Rows from block 3 of a small CTC audio transcriber, named by matrix and row number. Rows with one number within an expert belong to one neuron, the router's apart. Each number is 128 + 32 x the weight over its row's rms, rounded and kept within 0 to 255. All counts start at 0. Numbers have three digits each. After the name is the row's rms in percent of the matrix's.
Before each expert's rows are labels from the 100 clips, of 14976, where the router gives the expert most weight on average: "responds to" is what is common among them. Only what is clearly more common there than usual is listed. The data: short made-up English sentences, spoken by a formant synthesiser in many voices. In brackets: how many of the 100, against the usual share in percent.
# router: router (model.blocks.3.mlp.router.weight, 4x384, trained with AdamW), inputs 308-383
# gate: expert gate (model.blocks.3.mlp.gate, 4x384x384), inputs 308-383
# up: expert up (model.blocks.3.mlp.up, 4x384x384), inputs 308-383
# down: expert down (model.blocks.3.mlp.down, 4x384x384, transposed), outputs 308-383

# expert 2
responds to: "please" (66 vs 6.4); "me" (60 vs 6.4); "bring" (52 vs 3)
router.2 091:157156130138169128074093136147126142105090099098113151136143158144113070078070130119134104135096138129126107137095134110121131124103063142137122126140113112154170113101082088161111162083073159113070101161075152092161125117148122
gate.0 078:154195133085128096128096128128038174128128128155128128155128128128089143083130128128084108128116064163134069081128128128122164102253128128138140128128128128128126128235128128118128128128128125157129128128128168128128046152128128
up.0 078:128128128128122128128070128095109128128170081128056050110128128187053128128128128139128128117128146112171128195128128168128128128128186208200174128068128128164128128068128188152128186128182128128136128128128156101164218128073128
down.0 079:165128128128180132128054128093165128138128128128141128137185128128073168128128128184068128128169128128128128164118128128163072106128128128078128044128128178144128119128128059111128128128128128123128114128128128160128128155128128
gate.1 094:128177174164128046128147128111116082128122152047128179115128157128151128128115128128160128164128049128127128141128128177000170119128135128119128156128098128128128132126152128128128109122128128128130128128109088128026135123128133
up.1 095:128106195128191159116128089135160128053090137249201128090171068128128128128128128124128128128128128128128128128128128158128128081163128195128151112088128135128194128134108070051128128159155128199078058089142165157129128128182223
down.1 092:128128128064128128128000128183102128208128128169128128131128128128128140128128128141134128128128102128128177128160094128128147128142128128085021128080162128047122128128192148128128128097128125151125119138123128038128086128128129
gate.2 098:075196128128128128089119222072165128128103128145128166128128128128158128164171128128169041128128132128163128128128179128128128128116077128128128227128128225202128128156128128128128174128160158128143128124137128128079128115149128
up.2 095:163066128128149074128098099128128128144135128128128130208168128111078128131128128102128157128128128128128136128128128213128085149164202128111066062128161067128161130110128128128128128128134099115164128158128128079128193128203110
down.2 096:128157047128128128128128176128187129168132094124128128128128128128128077128128065128095128128080167188054128128115150128208225128148128166128128128139166128092154128150135128128128128128127128102128193128105112109224153128128128
gate.3 096:128093066128128128065128128128123128074128160128128128195128128128082128082128162062128128031128116128049128128114128103056162105128128128081097052196181128128128128128112128126128149057128190184128126128142128058128116128107173
up.3 093:064128070128128128128150128057128173128128128073120128128128128051121128127128085180128128188128143164128128096128128128128128128145128128135142044173170128128083114222128131128128128127128128128118103144128128080074085128147119
down.3 101:191148062100120128128128228216128129098057108153128193128040128128076128128112098088128240128083128128174067143066128131127128128128128128128080175128128128128058128128128128128128159175128161128128138173184046128113194128079081
gate.4 104:128161128089116128128211106122157128173108128128128152089128129098103128090109150028146123128128090128225128082128111099128128155128083231128165128201128182202128095128082070198128128128128128178134128062128128128023151128223128
up.4 103:046128146116128071082128089128077128128108137128128108128109128128128099120128128157128131128128128023149128128135154128152146119128128134128186114173128150107128171125184128128128128128128153128128162061128128199065128181128143
down.4 109:119128089128128128128128159193128132128127099071128125125175161182155140128128128128128128128091128105128128058128128157128155099171128128128128042128087115128083128128159142128093182135128128212128142128128128167200128133114128
gate.5 098:142128128128159126128102128136025128109128057110131128117098128128128128128191153156128128128128128147086128128119128140180128189128128146128042128139128128127128113103163207128128128040136126128107128200060203063111041131129202
up.5 101:128106082079205128128068103136128128099133147128128069106078128111131128169146099128128133128073128144128128134128128103128128105169148128143128177121191213128128174096137128128128092091055128076150212161128128128128128128187128
down.5 103:128128128067161128128100128128208200128128112128130128128140212128187128175061128128079128075028128128128180148128153128128128128128128128207128086128083112086091098058128063106084128102200128160151128128128128178128128188156128

# expert 1
responds to: number of words: 4 (76 vs 27.7); "where" (35 vs 13); "is" (32 vs 13.1)
router.1 127:031100127140100090139130102107046104107074095157143132151057104136114130066105098127101090101170129062097144128188143140140147154168145140108131179088142098117105155114123145123125104148140108140167145137155158086131048142135201
gate.0 111:136128038143119094109128109149172067128164128132128128128023128128128174128203128128128128128043128127138161128114087088128165128128142128126128051128128128182157167130128104172088174044173128182128128017128128118114070151128091
up.0 111:141128210162128149125128128075128128067128034128105128128234128128128100123059128110128128128128070128123128067128128128142125128113143174098128191186102082087028084173128128128187084209128128128128128124128128104190155137072191
down.0 102:128128148128170128104188173125128059128128166147102128128128166128077208128128105128174128128053046128144128088128128128128128128128141188128128186127128083128128128128128128128118131120128128128128135128144141045128033128151128
gate.1 105:128172128156128128128128140208148128128186091104097138161135128128091141173128128138106084128128128128103101128220128128173060161139042128165128128093128142082109119182128128171128128180128128128128128162113094128128069128052128
up.1 104:034128110126097128128128128210042128128222128098128128125128128123184128128046128128139128146128111128119111116128128122217128128147128128128128074090128148128128149128109128128128075194105062091128150170156089088123128128091128
down.1 106:088160061160128168128100126128128128128140104128128075128128128215128128110128073120128128128079128128128128128128128084128128153128128128094133128113128128098128128072119099128104128128185103128128128128067149065185128128128128
gate.2 110:128128128128134128128166128177128128163128151128044255218082105118128123198194128190161128077128128128141128128128128128116137128128164128122128128096128128170146128147128123128128131128089164128128049164128128156128151128084128
up.2 116:128149191128084129051159128165124128197178128128075255188136172125128128126229231128186084103144128180128128128102128046118096128128128128128151190128128069157128128156080128128189132126131083163151128128192128133167094119127128
down.2 103:199138128136100078125094128130128106128128128190075128128176128131145118131128128138128091128128105128128140128104044065168074128128193130128154170128128125095101124117128128128085128128185128128090128128119109118128136128128194
gate.3 107:128128128110128128128128128090128128128128128104036101159049128222128128128167119087112101097115128128077076220128128128128080086132051128128128128128128099128128128120179131135189133047128128128050128128128128146128115128093128
up.3 106:128157134110128128128169144209174128131136128128155117128212109080128128119128182128128128197155128128184128115128128128128128115128221128051087128144128128128128067174095128087128128128090128108128128057132168077128108128128128
down.3 105:128175128016128071128135164194146103195128128128128188128168170128137115156128162135128128128128185128103128116128128167138128128128084162128128108128128128123128128128151128128128135144128128128128128176128128128179108072145128
gate.4 100:128128164128128195128128128128045128061128087128128128097128115128128128045129128138128128128081150154119128128184128128144081184122128128126175128128063102128128084174128128089128143128128140100128133128128113069040128166128145
up.4 093:128128128128163128128128056166056168128198207099177178128121128128128128155222128128114128163128128064182128128128128128128128168148128128159128178128215128153162178128128128128128128128123097128128128159128128149128154128146118
down.4 102:080128152187128128128184128128207173128128130084128128079169145128084227045106128064128110128067128128144126128139181128128128140113143108128128128128145095128100128177136107208044128122128128128161128128128128128203086128120128
gate.5 093:128170147171054181164128128161146195128128123128054128144060161122208128128128128130129109163128128071128204128141133128128158128128128128128128065128147128077128128139128109128132118128131128128128128172224123170128128128198199
up.5 089:128149097128128121128128128148128036128202128149128128128128095128034128191128190128077128098128128175138128128128119088128128128128128151104128089094128137167175128128128120128085159067128128112128128081103187107087128174099128
down.5 094:128125128081128192107128160128128169184128192090128128128128111220148185178160128128142124128108099069088153132128128091128125075134080128129120128145044147128128096201159128207128128037128128128128192171099128128128116138128128

# expert 0
responds to: sentence kind: statement (98 vs 62); /æ/ (76 vs 35.3); reverberation (52 vs 25.9); number of words: 7 (32 vs 7.7)
router.0 087:217115147106147095159182098181110091172161140092103097184159132107112127235153140119127141105125135182151177120090136143146135154126117135136103144164178084100199111096165111162154189128116135182186106093145135189158188158126135
gate.0 119:039074082128188158055128128132110134128128150148128128103128129125128099128128170145081128131128128109128128079128101132128128074128128187150128151117128128194128128093180128128053207128128128128037137210139128128128120202111151
up.0 111:107127091003107184128128078125128128115039128128070128100207192128201128128128183152128128128194134128168209128128128128200099128118128158088068128128128160193128128101128128177128161128128178128121121128128128128128128121128131
down.0 119:128128128128198156114122179128118128128128128027128073128102128128128128073089000128128105148172089187128128128114128128128128212128103128136161128087128128194101128128095084128232128128128128164092111128188094104068098128153114
gate.1 102:121071128128056128128128084128128128120149086128097186128205145128128128096050128102128118128152155128143128128173111154198128128145091128089142128114201117196128128161128127018079128128128128086128128106138105183128128128122128
up.1 112:115128128128098128143128079128131057072127150128128179128128128128128095128112125128133194128125163044128128194120159128153128128139128128128192128160090070135128128109084128107112131128128128041097128128108155128128128128117076
down.1 105:128174128128128135128225137117109173189128128128179108229094140139103073128136128128128128069133128069113179146128128124128128128128069154173121128128155128106128096128128128128128128128128159128128138128107128163128067128128128
gate.2 095:075117093180045085149165128119138128128128128128174128129130128128128128064128102128060128128128128083128185128147114128098133104128128128128112172128147045104128128128128111119041158128078056116128070088186128128085128128128119
up.2 102:128132128128192128128057104128128137128128062128087180169186128128118115111139128174128128156128128128169128127128058152109063139123140113128050081128128095128089132091090128128089083119128062128135128122159173157128137169119128
down.2 099:128147128184128128128143074128128128128121186128128051143128197141148064098060135047175117128171128142077128121096143128051128128128128128150128128083195207084128128161128128128044128128128128117128128144128128128128128128093128
gate.3 108:141128128173167084201117108099116161128135128166111083063128091133121195128227128128113188128128128077128169122071128189110128126138156128158170128168087128083128128047145183128128199128168128128095128128128128128128187128128128
up.3 103:128128128221128128115128076128128128128195096073128129148166175076128088128067043089128120144128128104068128128152167128183198128096128128093144066128128128182156128128105142188128128054076090128129128128160116160148209128101132
down.3 102:128128128128128130150135108128148093128094059132172117128128147128132128114128113105128128179128162128080128151129056128128079128118118129101128128168074128114128128145117076128128128128128087096128074128077161154113095038116128
gate.4 092:120128128079128149128128054128128128128147128195128128128172138128134147128165128093128128147128128128128154026144180144128128128087120128153128128128126127094143107128128128049104134191128128128128128128170128163117128128201026
up.4 100:128128149128179128128086086165031128196129128128114128161128113128090128128016128165144079058128128128128207128128083128128096128128132128082128128128128134161110128128128058128127178115128128128115162128128128128128128161106068
down.4 103:128128177128128080090128128156128128128105117128128128128128110084084128128055193093087081144122128111211128024128107084128128103157128123201128086128143128135128128128128123161128128126157128126172145128164182173098135182128128
gate.5 100:128128128128213116128108128128128128128226129164128177128107111128128128128076128202128128128182128128128149068128128128099128062128123156128151112128164129121169128142203128161084128126128128128128128051128127128023128168128128
up.5 097:056108128128128128128084143094128128128128108128005128041128183128128163121121150080128146128128128128128128194118128128108128128173099128128108170128128141128120181128129128128156128128090128163128088128095206160128128074139089
down.5 109:128173218128097114127128116128128128148128156111176128128128128095126109128128132121197201156128128128082155104106114084128128149123156050165160067162122167195157128067128128160128100128128128128128128128091128128152142128128100

# expert 3
responds to: number of words: 9 (84 vs 3.7); /j/ (46 vs 8.4); "beyond" (39 vs 3); "behind" (32 vs 3)
router.3 090:114119124123187147101150106077172179121165171148125126079139160096194180170167140134117177163125155171160108135128139129135088083096163095133081122118130173134096117125150098130115087099129130140107101087116087150101126116063111
gate.0 111:128128128128195128107128147128128128128055176139119128128128175128138091217128158128128099215163163128128128075128128228128128128179128188128224107122128128021128128128128128145039059128128183124120242079128152131128128144084240
up.0 106:128166093162094128117123128164162128066110128161147128085178057128128128121111111144128128100185128128099118214128128128175197079128128128033128128128128074183202128128128061162128128087096126128105082120128128042175128128173128
down.0 103:117150128128119128119128157128128039052128128128128123128170128128037128101128187128128128128165129128111128128153107128103128128128128175128128159116128128079128186128128128202121104128164034156081128105075144020128181091128195
gate.1 094:128128128106164191128128128128167085165138090128078072064128179061151129128032056128125128081128128128128128092158128128128135068128128128094141128128164110160164128130099174128128073128181128128219128128128128125078122098160128
up.1 091:082128128128135128102128008128158121128118128128132042128128160047114096128128093215151128131191194128128055120194128106128097101088134128128128196128196128128159140138082128128138044095063128175128128101128128128149128128148130
down.1 092:119128128111131126128128049128128122046170128128176129128128138128128128162247151128128081135128078119128128098128128111145128128128128128131157133128067128065128058128199098095128128128173128128128086086128128181128149144128180
gate.2 096:088128128170111121128134128128128202128128128190205118128142128128128171128128128128147188096128128140128128128128128128110128128128163128163128110128128128158128132138128128128187128079171128128069074128189092128128030128128128
up.2 100:128081128128136126128128128108128031121074128128128049128128128128159128147008128143096128119128152134126212128128128160128128128163131128082119093219124216143204128128128128106128128128128153128137128128128184128042171033078128
down.2 098:128128174175128128128128109128131128128125128128204115121019144151079128128097128128077043128089128163128039173128110128128150183128195094128167128144128128115128128128125091129057128085136128159144050137128118182088185179250190
gate.3 103:134128128128191128188128128128128112078118135178185128077128129124128128173089100188128144068128128160087128128046128128128196171069128128101128128128152138185128064170161126128128128124187128201162128128138162099163128160087156
up.3 106:173128070119128128225179128128060128128128121062128128128122128128108156094082128069055182128139147064171156200128141091163119128216128128109128158128186128110128127128128242128128128128128128128040128085128128090128201128115128
down.3 100:128189128128128179090128128125117128112128128128073177128128091201128128173128128128128126209110128227121104082100122189128102128077128098141128128128121147128128128128226128128128150092128128128168198128128153151128113174139190
gate.4 100:128128139128100053181167128134188128128156128165144176064100128133122088128128084049130102128183128128128128128086128095128226128128153128128128104105128128128128158061128128199156128128136054128101128190128152154128128128128128
up.4 095:128218140128103128128080128129128128149160197128091216097128158187105128159144147126128123124111128185128116123128128132128140119076128145128128140107074128128128128098164106128122044126067128128128128128103128186128035028128104
down.4 101:124052190114128146043128022173157128128128232128128128081128078128124154128128146100113128062128128121150217128255128122128086128118137127128128119189128128116128128169251128141128110104128128128128128053128128128128128128122128
gate.5 107:222128128128131130193170194128128090114144128049128120128128044128128186128128128128167128127128091077093128229219126128128128150128128128144188123093139128231106128128150128164128180067112111141128119128104147090132128128081128
up.5 102:240128128128128125213128166097128128128128128059128198150128128128109158236128159128118128128111128087128165115172128053128128185082128128148128128128128128128162128111147192128128119128207128128160128128128127128128128135097132
down.5 107:102146128163128098128128255172128128185112175140181146062128128128164128049145115179121146128128128076063126128185128128108128128159128162128128142147206166128128153128104128168110144177131128128128065054128128128155163087189128